config = dict(
    image_size=64,
    shampoo_beta=0.99,
    epochs=1.7,
    final_lr_fraction=0.1,
)
Rows from block 3 of a small CTC image transcriber, named by matrix and row number. Rows with one number within an expert belong to one neuron, the router's apart. Each number is 50 + 10 x the weight over its row's rms, rounded and kept within 0 to 99. All counts start at 0. After the name is the row's rms in percent of the matrix's.
Before each expert's rows are labels from the 100 images, of 14976, where the router gives the expert most weight on average: "responds to" is what is common among them. Only what is clearly more common there than usual is listed. The data: analogue clock faces.
# router: slot weights (model.blocks.3.mlp.router.weight, 16x192, trained with AdamW), inputs 64-127
# up: expert up (model.blocks.3.mlp.up, 8x192x192), inputs 64-127
# down: expert down (model.blocks.3.mlp.down, 8x192x192, transposed), outputs 64-127

# expert 4
responds to: minute hand past 2; minutes: 10 to 14
router.8 105:52 37 31 60 64 57 48 51 56 62 43 38 58 45 61 50 59 46 59 70 42 56 43 42 64 37 62 42 49 38 41 35 34 48 65 51 33 41 56 63 58 58 41 39 39 40 70 29 61 47 70 45 53 40 40 62 37 40 55 34 55 46 37 52
router.9 089:49 49 58 58 56 46 67 35 27 42 35 35 55 49 68 44 56 50 49 55 55 32 32 56 61 50 60 47 55 36 45 43 56 66 53 63 29 50 56 46 43 45 51 41 59 63 57 48 39 50 64 48 57 58 54 63 56 51 77 47 69 50 35 30
up.0 124:61 58 55 43 48 53 55 43 61 52 40 70 55 42 62 55 55 55 54 62 43 49 54 38 49 53 56 48 42 48 55 52 62 50 59 44 48 44 46 36 51 46 65 64 45 46 60 53 69 59 39 49 44 47 51 33 30 33 34 71 50 58 66 64
down.0 113:55 54 39 55 56 58 61 40 44 68 61 50 53 55 45 60 53 52 60 42 52 52 45 69 51 51 29 42 64 40 44 50 47 69 48 56 57 47 54 56 71 48 49 63 44 45 48 54 29 42 45 46 55 60 65 49 69 53 68 43 55 57 37 16
up.1 154:51 63 32 62 51 63 49 61 62 73 66 53 51 55 52 44 48 63 48 60 59 48 54 42 56 50 46 57 47 34 44 46 71 52 66 52 44 44 50 60 54 42 39 43 52 52 55 56 57 50 56 57 53 31 45 55 47 30 32 49 60 55 32 41
down.1 139:48 52 49 48 56 57 30 52 54 53 67 49 51 54 55 48 77 51 34 48 61 36 58 49 43 51 35 61 46 48 40 51 36 40 57 37 46 61 63 54 63 47 73 46 53 63 47 58 38 48 41 66 48 53 42 46 38 41 39 56 51 41 38 54
up.2 101:65 39 56 48 60 39 53 66 39 46 36 47 49 32 57 57 51 47 53 58 61 48 45 44 54 32 37 34 52 60 45 41 63 52 78 56 59 32 58 54 39 58 52 68 70 48 66 50 52 28 63 56 43 55 54 48 66 29 35 65 51 42 55 43
down.2 094:54 47 60 42 64 60 51 33 48 49 38 71 37 48 52 51 50 42 57 49 47 50 41 49 54 62 60 58 48 46 49 48 55 49 34 50 47 36 55 72 64 59 70 63 47 64 52 70 41 52 64 61 42 51 41 56 40 50 57 37 77 35 59 51
up.3 123:44 61 45 50 75 58 52 44 66 50 75 49 59 30 40 36 36 47 59 58 48 50 41 59 52 47 53 59 64 47 44 44 59 53 47 49 61 65 41 54 46 53 48 64 64 43 44 30 47 41 61 55 49 65 34 52 60 65 34 50 47 53 48 45
down.3 111:45 57 63 58 39 51 40 54 20 74 65 64 33 54 37 46 82 42 52 39 48 49 53 43 48 47 37 52 79 77 48 41 36 50 56 51 37 50 39 47 43 35 29 55 40 50 45 55 42 56 26 43 42 52 54 50 57 54 43 39 34 51 44 40
up.4 052:49 45 34 46 61 53 43 58 48 47 44 41 54 65 45 65 18 48 61 57 58 57 57 57 53 50 42 40 54 62 62 47 39 49 50 67 53 55 60 61 63 26 54 62 57 53 43 45 48 50 46 46 40 44 64 45 41 60 50 59 37 59 59 36
down.4 058:59 55 58 46 49 47 66 42 54 31 52 53 57 45 57 69 35 57 27 58 49 34 42 59 55 53 48 45 60 59 50 54 48 38 39 51 50 53 40 58 36 55 48 61 48 32 58 45 43 47 43 39 34 56 43 48 53 77 40 50 52 52 37 52

# expert 1
responds to: minute hand past 10; minutes: 50 to 54
router.2 096:40 35 41 70 61 50 36 39 45 64 48 33 46 48 54 40 53 42 45 48 70 51 48 57 64 45 43 70 40 42 38 58 40 51 62 48 51 45 54 70 68 55 35 55 33 50 53 39 39 55 57 44 48 41 64 46 61 55 58 56 36 37 54 60
router.3 109:53 46 56 60 59 55 49 46 53 54 57 45 66 45 43 34 42 48 60 41 58 49 63 55 68 57 47 55 51 42 60 32 58 58 64 47 61 47 66 76 58 65 39 48 33 42 48 35 43 62 61 63 46 48 58 39 35 48 26 52 42 45 48 66
up.0 103:46 43 34 58 36 36 46 36 47 56 52 54 61 39 50 52 62 48 46 45 56 34 52 37 62 34 59 53 33 44 55 54 68 56 47 62 47 54 49 51 51 44 65 46 49 45 39 47 51 66 39 61 43 55 32 68 44 63 56 67 49 59 51 55
down.0 097:46 50 64 68 41 46 54 52 51 60 50 44 56 65 47 51 47 44 55 44 32 43 44 36 38 66 50 51 67 58 69 34 48 55 39 36 41 45 31 53 58 71 55 42 49 44 62 39 44 58 57 48 29 55 68 51 45 53 32 44 41 33 46 47
up.1 048:41 42 47 54 56 62 44 33 41 61 45 56 42 24 46 61 55 37 62 31 55 65 64 46 58 52 57 60 51 52 38 54 61 50 43 45 48 60 45 47 50 52 52 38 50 57 63 42 44 39 50 54 70 44 45 56 30 36 40 41 45 42 38 48
down.1 060:53 48 50 30 45 25 63 52 56 61 51 58 52 36 50 57 58 56 38 37 46 62 55 50 40 56 52 54 40 39 48 49 34 55 46 39 42 38 48 39 57 74 55 61 47 35 39 56 59 44 59 53 39 46 54 62 62 41 53 55 34 44 63 54
up.2 059:42 43 67 55 64 56 79 46 44 48 57 81 42 40 42 70 44 39 35 48 40 60 62 63 48 51 56 48 60 41 44 60 42 44 52 53 38 66 37 45 55 56 47 44 57 43 47 51 32 37 47 56 49 52 43 52 49 41 57 49 40 33 40 39
down.2 066:42 37 43 57 35 47 55 41 59 66 74 23 59 51 51 43 52 49 42 65 47 34 50 48 41 49 42 44 56 58 42 51 55 64 42 42 47 50 54 57 38 53 44 49 44 53 48 48 47 50 37 32 73 38 45 58 58 58 34 38 42 66 33 30
up.3 066:51 37 55 50 44 53 61 26 46 53 37 57 58 42 68 58 45 56 34 59 74 56 34 52 62 56 59 51 53 43 52 52 39 60 49 63 40 65 45 55 45 71 50 56 51 35 69 53 53 43 50 37 46 48 54 54 42 62 50 45 70 39 63 33
down.3 060:51 48 58 61 36 45 72 50 60 52 54 45 49 37 45 48 43 36 59 40 49 50 41 62 39 47 35 64 64 37 58 40 58 55 70 58 63 44 39 58 58 35 49 54 38 57 43 48 42 51 59 36 43 53 43 47 52 44 38 50 53 19 29 57
up.4 102:59 45 51 47 66 43 44 38 56 46 52 70 33 46 50 50 54 56 23 39 56 43 43 51 47 32 51 40 47 63 64 51 59 52 44 74 42 53 68 42 41 49 53 59 39 35 63 53 69 46 39 47 59 60 45 50 56 35 54 33 52 70 52 67
down.4 096:43 50 57 43 45 65 75 50 49 43 38 53 65 35 33 52 40 63 50 63 58 56 53 49 61 63 51 57 52 44 24 45 63 53 55 30 47 58 43 27 58 63 36 60 41 41 44 67 45 64 58 58 59 56 28 32 61 58 39 41 54 43 42 62

# expert 3
responds to: minute hand past 10; minutes: 50 to 54; dots
router.6 095:64 44 42 41 68 45 63 48 43 53 45 42 48 37 49 42 57 50 30 57 51 48 51 31 44 51 57 61 34 62 27 42 61 38 58 51 36 43 34 46 38 37 48 49 58 43 57 63 60 36 36 43 66 66 47 31 40 27 55 66 39 44 58 58
router.7 104:34 55 52 46 58 57 53 42 55 39 45 50 41 36 43 54 67 55 41 56 56 37 62 30 50 32 53 64 42 54 48 36 48 56 53 59 50 59 35 46 57 61 51 47 39 46 39 58 48 43 41 37 42 44 38 43 45 34 41 59 38 46 54 61
up.0 145:33 45 72 45 43 47 56 50 57 58 46 63 45 42 53 59 71 64 54 53 50 48 49 37 40 67 37 37 63 70 47 64 66 53 45 41 36 40 55 63 50 45 45 34 56 61 56 67 46 50 44 47 51 57 54 55 53 44 46 32 45 42 66 53
down.0 154:57 56 37 56 52 61 66 57 66 42 49 44 46 47 43 65 27 54 44 43 35 51 55 59 51 44 68 55 52 53 32 44 55 53 46 48 60 61 51 50 52 49 53 56 43 51 51 50 48 47 36 40 52 43 46 52 51 56 49 62 40 49 39 56
up.1 072:40 53 55 49 40 59 53 40 34 51 57 58 51 52 54 45 48 41 56 46 55 62 51 60 64 62 55 48 25 43 31 63 40 71 40 42 45 49 60 31 61 56 57 50 55 52 62 47 63 37 66 33 54 53 58 47 58 41 56 66 30 72 72 37
down.1 075:57 35 34 36 43 63 47 65 46 35 56 52 58 38 51 54 45 41 47 64 34 56 63 58 50 55 44 56 58 62 43 55 67 46 45 61 57 49 42 59 46 53 51 65 57 42 62 49 50 36 57 48 62 45 42 51 62 34 46 39 58 31 32 49
up.2 127:49 59 63 35 74 39 50 66 49 39 74 50 49 45 40 36 46 46 41 69 43 53 63 55 48 46 52 57 49 39 54 51 52 41 61 49 59 38 62 41 47 58 33 38 58 35 45 58 59 54 31 42 46 32 54 50 49 51 50 57 57 48 46 54
down.2 127:51 63 39 47 46 65 34 46 40 45 54 52 39 54 75 46 55 51 50 43 41 50 49 50 40 45 48 44 25 43 49 56 49 45 57 40 36 40 53 47 34 53 49 65 41 55 34 82 41 60 45 57 68 60 49 45 56 37 51 39 58 64 42 46
up.3 051:53 46 50 42 51 40 44 44 61 51 61 55 58 88 65 55 50 50 48 56 55 47 49 42 66 49 54 65 54 38 40 42 45 48 56 42 58 44 55 44 45 56 45 46 45 44 53 54 50 60 32 49 56 50 64 43 50 51 60 50 45 56 45 42
down.3 055:42 46 54 69 33 58 81 59 38 52 57 61 40 40 54 46 44 67 51 56 45 43 53 33 57 66 74 41 50 47 59 50 50 55 40 45 38 50 51 58 54 47 53 49 52 56 38 65 41 37 63 42 69 38 62 36 53 55 41 60 34 47 52 44
up.4 102:56 37 43 59 36 81 45 55 56 41 42 48 26 51 49 64 62 46 61 51 53 51 55 70 33 41 39 53 44 47 40 52 54 48 65 40 40 51 55 59 49 46 46 39 59 47 59 39 62 35 61 70 49 38 60 52 40 50 47 58 67 48 64 48
down.4 095:47 53 55 43 46 54 44 55 34 55 51 46 58 47 54 30 26 47 63 31 63 51 54 43 43 49 40 52 50 65 42 28 76 45 53 48 44 65 42 19 55 63 51 46 45 48 34 49 55 42 72 43 60 30 48 53 45 49 52 67 71 60 58 64

# expert 6
responds to: minute hand past 2; minutes: 10 to 14
router.12 093:35 32 52 56 62 53 52 51 42 34 36 61 29 52 38 54 48 48 48 52 33 42 34 50 50 59 33 49 42 57 44 50 53 59 36 41 39 55 44 65 34 48 39 54 54 58 54 34 54 65 50 53 64 69 47 62 57 39 63 52 40 42 58 39
router.13 093:31 40 49 63 42 44 37 42 52 40 37 61 28 41 50 56 68 35 49 51 36 52 33 66 46 41 54 41 59 63 32 58 54 63 43 50 32 33 64 53 58 38 48 60 41 36 42 54 41 54 54 46 55 55 38 55 68 42 42 67 49 29 51 55
up.0 136:43 48 39 46 43 40 51 82 37 43 45 41 38 56 72 59 36 55 51 51 35 59 37 34 47 49 46 66 52 48 55 60 67 42 37 58 36 64 34 50 49 52 46 63 50 50 51 36 45 51 33 50 47 52 53 36 49 47 73 37 54 44 60 29
down.0 133:57 47 64 46 53 54 52 20 59 52 60 57 40 36 42 51 59 58 71 64 31 27 68 56 42 43 55 35 40 48 45 44 49 66 64 50 61 48 56 49 51 55 52 50 50 65 57 49 54 56 73 47 59 51 46 76 50 71 38 57 42 50 45 48
up.1 051:70 47 38 56 57 57 30 67 57 72 49 46 50 60 49 59 39 51 54 52 39 36 33 53 45 43 53 40 58 41 61 47 43 46 41 34 51 57 68 58 61 68 39 53 41 46 49 47 48 23 49 47 65 30 68 55 55 46 38 36 46 41 58 32
down.1 051:48 54 70 67 50 39 42 70 39 50 39 53 53 46 35 59 54 59 37 37 64 62 48 45 42 59 55 49 42 51 47 53 48 33 65 47 58 64 60 44 48 54 36 56 42 42 44 45 47 60 52 46 69 52 49 39 38 54 70 32 52 34 56 43
up.2 040:70 58 41 53 63 32 41 58 43 79 50 61 48 40 48 43 55 50 57 56 61 60 66 54 49 45 45 47 63 46 44 56 33 38 31 41 54 55 63 61 47 40 52 57 50 55 58 46 55 34 55 48 58 43 50 50 53 34 53 52 35 73 47 41
down.2 045:61 53 62 45 65 53 53 65 63 63 60 52 60 38 48 45 52 37 54 34 59 51 54 40 40 51 45 38 41 45 66 51 41 40 56 31 35 63 44 52 34 55 60 20 56 55 38 55 55 46 56 41 54 71 48 50 51 31 42 62 53 58 54 62
up.3 087:42 54 53 54 56 25 51 52 59 48 58 45 42 54 45 38 51 40 49 34 47 48 44 57 64 49 50 42 68 53 66 43 53 47 50 37 52 63 43 56 54 57 58 37 50 56 66 53 48 43 55 50 50 77 56 62 41 48 44 49 62 42 47 53
down.3 072:47 46 56 49 39 53 60 68 58 54 59 26 58 44 40 58 58 51 43 63 52 36 48 43 55 68 46 35 51 44 50 46 64 50 65 37 59 41 61 39 71 51 65 62 49 47 43 43 54 44 50 48 66 49 41 53 39 58 55 45 57 59 41 45
up.4 059:43 63 33 49 61 31 52 51 51 53 49 48 68 48 59 60 30 43 41 63 54 53 39 45 38 55 42 61 62 57 46 53 39 50 24 50 63 54 56 36 64 47 65 52 25 47 49 54 54 48 49 41 57 50 63 54 56 51 48 58 53 48 42 61
down.4 058:43 57 67 41 45 50 58 53 44 44 49 57 35 61 73 39 46 71 35 57 43 60 44 67 60 45 59 50 56 48 49 50 54 45 62 55 37 45 46 43 60 67 60 81 49 50 63 54 30 41 42 47 62 37 41 61 64 59 52 34 43 45 73 50

# expert 5
responds to: minute hand past 2; minutes: 10 to 14; hour 12
router.10 102:55 45 34 49 47 62 31 40 44 30 29 63 54 46 43 53 46 36 59 68 33 39 64 60 56 54 57 39 41 61 46 40 36 59 59 55 36 48 65 63 37 46 51 58 43 30 66 48 51 63 64 61 45 60 46 61 59 59 46 66 39 56 50 41
router.11 099:58 47 39 68 44 44 50 29 42 36 49 50 43 44 49 61 68 54 27 60 50 47 29 58 46 64 47 54 45 34 43 45 50 59 51 41 55 31 61 55 38 54 51 53 45 44 67 43 36 53 65 53 54 52 60 58 56 44 65 55 41 50 58 58
up.0 165:46 53 48 51 62 59 48 47 37 40 54 33 43 58 41 42 62 37 41 53 44 45 47 47 44 53 54 54 45 51 25 52 42 51 54 36 48 29 60 37 44 62 57 46 52 46 61 47 34 56 60 55 45 40 48 43 67 59 51 58 48 40 44 44
down.0 160:47 58 71 64 31 48 34 70 69 50 57 35 58 55 46 49 57 60 53 45 58 56 49 50 55 40 52 59 58 62 51 66 47 61 49 57 40 34 31 49 52 53 53 36 67 43 54 58 53 48 36 56 25 55 41 54 29 51 46 35 50 64 48 60
up.1 047:38 48 68 38 61 40 66 48 42 58 36 66 58 64 52 48 36 55 24 53 44 62 30 43 49 47 45 44 55 36 54 42 46 51 51 50 43 46 51 49 41 65 47 44 59 58 47 53 41 55 51 37 47 39 62 51 54 54 38 58 49 59 35 59
down.1 050:39 63 52 40 46 45 55 69 48 47 57 35 50 46 50 45 58 48 26 34 62 67 52 60 58 64 52 37 43 36 34 64 40 54 59 57 44 40 36 41 47 49 55 48 42 57 42 57 46 48 42 47 44 48 47 59 33 38 55 59 54 61 54 62
up.2 081:41 67 35 44 79 52 53 42 51 47 64 67 49 60 66 61 43 50 52 46 60 50 51 44 34 68 79 53 45 46 50 58 39 47 53 62 36 58 47 56 28 52 56 58 48 49 54 57 64 36 45 37 47 52 51 60 49 56 46 47 69 54 61 51
down.2 077:36 47 59 49 65 49 53 47 44 46 30 49 48 59 52 71 58 54 48 57 57 35 47 61 60 31 58 40 24 55 55 56 66 62 60 38 54 60 55 39 38 48 28 41 57 42 39 50 57 40 68 59 39 64 55 53 49 67 50 51 49 56 25 49
up.3 089:53 63 36 68 51 43 57 37 46 51 49 46 56 60 39 48 52 45 55 66 49 32 41 54 34 46 50 67 50 55 63 57 67 47 57 51 37 68 58 53 57 48 41 57 46 30 53 48 44 62 33 45 60 53 49 61 54 56 58 30 35 56 43 43
down.3 089:52 49 66 46 40 49 58 57 54 45 54 42 57 38 52 38 50 42 51 49 48 74 58 45 60 54 42 60 51 73 39 37 33 42 70 51 43 55 52 46 59 43 56 48 59 40 52 55 64 39 67 62 23 57 60 45 46 41 43 52 45 48 60 56
up.4 084:47 60 51 42 33 62 53 38 51 47 36 52 50 66 31 49 46 49 44 41 53 46 42 57 43 58 35 50 48 50 42 60 29 55 48 31 37 59 55 63 44 52 46 52 44 47 55 57 71 44 47 53 59 44 51 52 35 65 46 46 57 37 39 44
down.4 086:42 43 46 53 58 47 55 64 51 40 43 58 49 55 59 44 47 45 47 40 36 57 56 55 36 35 48 63 58 58 51 50 52 52 62 57 48 50 52 60 43 50 51 47 43 42 55 55 39 50 62 52 38 52 34 47 58 57 38 63 51 51 55 42

# expert 0
responds to: minute hand past 12; minutes: 0 to 4
router.0 102:51 56 46 53 50 38 46 46 57 44 63 47 64 38 47 46 57 45 57 55 43 54 52 44 54 71 35 50 35 36 55 55 55 42 38 64 61 52 44 55 64 44 20 66 44 54 69 45 65 54 36 59 56 34 56 69 48 49 43 57 60 47 71 45
router.1 113:42 55 52 59 39 51 65 67 40 49 60 51 56 52 60 42 48 66 43 67 57 66 57 57 40 60 58 32 52 55 63 58 49 36 36 50 66 57 58 45 58 38 30 66 39 49 38 64 66 67 41 59 51 37 47 47 39 44 47 41 51 64 65 36
up.0 119:52 43 47 50 35 64 57 33 48 48 59 68 42 32 52 70 48 41 51 59 72 33 52 48 44 41 30 33 54 43 50 66 56 50 36 49 51 35 63 57 45 31 52 52 51 57 62 57 51 59 47 55 43 42 46 47 51 49 37 65 39 51 72 57
down.0 113:47 62 36 49 59 58 44 63 47 53 34 36 44 47 43 50 49 46 29 61 45 47 70 36 76 54 67 54 27 46 45 48 65 62 54 50 56 56 41 48 63 54 53 62 49 37 46 57 30 74 52 49 66 53 70 68 52 61 67 43 45 45 50 46
up.1 127:68 60 48 51 51 49 48 67 76 43 65 42 41 39 50 40 73 61 36 43 59 61 51 54 52 59 41 49 25 51 63 56 63 58 50 55 48 51 36 77 38 59 69 45 49 40 59 50 37 58 51 66 33 46 55 47 55 49 38 52 28 63 51 53
down.1 132:34 56 45 53 41 59 36 30 46 56 55 49 44 67 33 53 37 38 75 41 63 42 62 52 58 45 57 39 34 34 37 40 65 45 50 66 34 39 60 44 59 53 50 57 32 44 29 38 48 47 54 62 37 50 59 47 62 60 68 60 42 36 51 57
up.2 120:55 33 45 35 74 56 53 33 57 63 56 50 55 39 54 44 35 53 55 55 52 58 36 49 62 49 48 55 41 54 41 34 42 59 46 52 45 55 58 53 39 60 48 53 32 29 38 50 49 59 64 69 48 42 39 46 47 48 40 55 55 56 37 58
down.2 118:60 67 60 53 47 42 48 58 46 21 57 57 35 60 48 55 58 49 43 47 53 39 55 39 40 47 54 47 66 50 54 58 33 44 62 53 31 55 46 37 49 47 54 60 62 59 65 49 61 53 39 43 50 76 40 42 58 49 53 38 46 45 59 40
up.3 122:69 69 63 48 45 45 56 48 49 55 52 48 36 52 62 51 50 53 55 44 58 47 56 44 54 59 38 52 51 53 55 50 51 54 55 34 57 40 51 50 41 51 42 64 65 35 51 64 40 48 55 47 68 43 53 48 57 48 39 54 37 41 66 24
down.3 117:49 54 32 55 49 44 52 53 60 61 48 48 46 46 47 43 54 50 36 34 56 59 55 59 47 12 42 44 61 44 60 37 39 59 53 57 43 55 60 55 47 39 56 47 53 62 64 47 47 42 49 36 59 53 65 57 58 39 63 47 62 49 45 45
up.4 110:47 45 27 66 43 47 38 50 18 60 46 60 55 56 41 23 41 47 39 54 53 50 40 44 55 46 41 61 44 58 51 48 21 52 57 58 64 49 61 39 56 42 63 33 36 38 45 50 41 46 46 54 49 48 43 46 39 54 52 47 32 69 64 53
down.4 115:58 54 47 39 42 51 54 46 39 52 54 41 29 36 44 59 51 45 46 47 57 35 26 57 37 50 39 34 38 37 50 64 67 58 38 32 47 49 61 41 52 54 58 54 54 38 52 63 58 63 55 59 59 64 66 57 58 50 52 54 34 40 52 47

# expert 7
responds to: minute hand past 10; four ticks; minutes: 50 to 54; hour 10
router.14 102:61 60 57 52 62 45 29 45 67 38 46 48 48 65 59 59 71 32 34 55 55 60 44 56 50 60 41 44 55 46 32 31 62 65 41 63 42 51 34 33 43 66 44 56 36 53 54 41 62 41 53 65 47 52 55 50 39 60 72 41 52 48 56 33
router.15 090:53 56 46 64 49 60 45 54 69 53 43 43 55 58 51 62 35 41 39 53 55 41 49 48 64 68 42 63 44 50 25 38 55 67 52 64 42 39 34 46 34 64 65 50 44 43 57 57 46 35 54 38 53 62 49 45 49 53 68 40 73 42 44 35
up.0 108:54 33 52 64 52 65 62 49 50 41 39 38 42 32 46 46 25 43 66 58 55 41 52 51 65 34 35 48 61 43 49 48 66 44 39 63 46 45 69 50 59 71 45 49 61 48 51 45 45 67 47 41 62 77 44 54 58 53 50 53 60 57 62 32
down.0 109:50 61 59 65 51 44 33 67 53 54 48 55 43 51 56 46 57 47 38 44 54 37 47 45 39 74 42 53 32 54 45 45 38 38 39 43 54 41 70 61 37 55 53 48 41 42 46 38 64 47 58 66 68 46 55 38 49 46 51 53 57 60 56 64
up.1 035:58 54 56 38 37 60 59 43 52 52 52 46 41 57 50 65 49 60 33 52 39 40 49 58 68 59 55 47 28 59 55 50 62 45 51 44 57 67 53 67 43 52 63 53 53 35 74 46 59 35 49 53 62 44 44 46 57 56 51 61 63 64 54 55
down.1 050:44 47 47 45 45 67 52 63 62 51 64 71 57 63 59 39 51 38 63 52 57 51 40 44 68 64 51 54 41 60 53 35 50 43 28 64 45 45 47 33 55 41 51 53 50 36 58 39 58 50 61 67 42 46 44 46 40 28 49 34 33 56 34 43
up.2 106:43 59 58 53 58 43 41 52 58 71 51 60 42 53 40 62 52 54 28 56 61 46 37 39 36 45 56 54 62 58 60 44 53 50 68 60 43 55 32 59 52 49 58 51 46 58 41 48 58 46 30 53 54 41 53 51 51 58 34 37 60 35 56 46
down.2 106:40 46 49 54 60 47 52 40 40 38 56 51 61 40 45 40 47 67 57 60 57 37 45 55 64 65 51 58 36 35 58 50 49 66 48 64 42 57 54 66 49 70 46 64 54 66 57 51 57 47 73 48 40 50 42 47 33 46 58 56 39 36 65 57
up.3 096:62 45 37 68 54 61 44 43 57 48 46 61 46 62 59 62 32 39 66 44 63 49 61 50 48 41 62 42 53 41 63 44 24 54 56 39 52 61 56 49 42 52 76 54 33 41 64 61 45 55 46 46 57 50 55 43 49 40 55 46 55 26 62 55
down.3 101:58 65 55 47 55 43 76 47 47 40 45 54 48 37 43 45 50 53 50 60 39 66 63 58 54 52 40 61 45 35 39 36 58 52 39 53 52 41 37 55 52 35 57 28 43 53 43 49 49 48 40 56 70 45 42 44 57 63 73 67 76 49 60 54
up.4 071:49 40 49 16 57 59 45 39 55 54 37 53 73 48 38 48 46 66 58 41 50 37 40 30 47 62 47 42 46 52 51 70 44 36 58 61 38 31 46 45 52 52 60 66 55 57 53 37 63 58 47 51 49 40 47 50 58 43 52 40 51 60 51 56
down.4 066:58 52 65 52 43 43 53 45 52 47 59 57 55 43 61 54 54 40 56 40 32 44 59 56 42 58 58 58 40 63 44 51 51 34 46 27 65 55 30 56 55 51 54 48 49 70 37 57 38 59 44 43 41 51 44 40 63 31 55 57 51 47 37 30

# expert 2
responds to: minute hand past 11; minutes: 55 to 59
router.4 101:50 52 53 29 40 55 52 56 50 55 42 57 36 48 48 61 46 56 43 37 36 51 57 65 63 43 42 58 48 56 60 32 55 66 47 62 42 44 44 43 27 50 51 44 69 67 48 40 62 50 43 41 45 41 67 45 45 54 51 41 49 37 67 39
router.5 105:55 52 63 37 35 62 43 66 41 58 41 62 49 58 59 41 26 54 50 68 34 47 60 57 39 34 56 63 51 55 56 42 58 54 57 53 65 62 67 70 37 37 45 54 58 63 43 47 50 54 47 47 50 56 60 41 49 33 52 42 43 43 47 66
up.0 160:59 52 42 44 51 51 46 54 45 38 61 46 53 42 60 25 56 47 56 59 47 49 62 47 50 57 31 28 39 53 46 63 58 62 58 35 47 57 54 60 62 38 47 49 57 50 45 83 44 51 61 40 47 40 59 52 61 66 47 48 40 42 69 24
down.0 149:49 59 61 45 31 58 40 50 38 28 57 41 39 68 45 50 36 51 53 56 57 48 49 60 56 49 51 52 52 44 45 40 60 69 47 50 57 52 44 45 58 43 54 43 67 66 46 58 43 42 43 39 50 62 44 61 38 35 43 32 63 62 58 41
up.1 102:46 46 53 47 46 52 42 44 52 56 47 42 33 55 54 51 61 50 48 43 60 59 42 47 49 35 67 56 32 46 64 71 48 67 55 62 68 37 53 47 69 50 22 45 46 31 45 30 40 53 44 53 43 62 47 60 43 37 39 70 60 54 44 56
down.1 095:59 54 52 47 54 42 57 53 48 56 40 60 55 51 55 58 64 56 51 70 51 51 46 64 47 38 48 45 40 63 55 43 42 39 57 49 48 40 44 57 51 56 47 55 48 71 51 50 30 63 35 29 59 43 56 45 57 36 64 65 39 41 63 28
up.2 050:52 70 48 53 70 52 55 33 28 57 51 51 41 50 65 51 38 68 48 56 58 73 52 48 52 56 48 48 51 42 56 60 27 38 62 43 46 32 65 42 57 41 63 68 34 53 59 38 56 44 50 58 53 64 48 38 61 42 56 40 58 45 49 38
down.2 051:65 68 30 46 72 37 53 58 55 45 59 47 41 54 53 65 59 62 45 45 48 47 48 43 43 64 53 44 42 39 30 53 50 48 57 35 32 42 38 42 47 47 46 47 49 57 52 50 44 46 59 49 43 37 45 32 51 61 49 34 44 44 50 32
up.3 143:41 43 72 60 53 57 44 55 43 42 43 35 36 51 62 36 48 58 42 39 52 40 43 52 47 35 54 67 31 58 41 64 46 58 38 60 53 56 51 52 72 52 39 36 49 47 55 51 52 41 47 81 56 46 40 62 57 64 58 62 60 48 35 40
down.3 157:57 48 28 34 57 32 54 38 60 27 50 69 42 52 29 62 55 55 44 59 51 46 16 53 43 54 59 36 55 49 64 43 41 56 68 32 62 49 59 34 47 45 62 44 41 48 58 56 58 63 51 47 46 63 40 53 56 53 48 49 60 70 76 50
up.4 061:44 51 34 46 51 49 63 39 50 53 39 64 58 44 40 66 31 47 57 44 63 59 47 59 62 38 47 39 46 48 53 53 46 46 40 65 63 61 34 62 46 49 63 53 58 63 44 44 46 45 37 38 63 20 41 61 54 47 53 60 49 47 50 60
down.4 064:37 57 67 56 43 57 26 56 56 31 58 47 57 44 58 55 37 48 56 53 37 47 54 51 32 44 57 47 36 50 50 59 46 49 48 46 47 36 59 57 50 60 41 32 35 52 51 50 37 44 47 50 51 51 63 57 51 27 54 50 44 53 54 45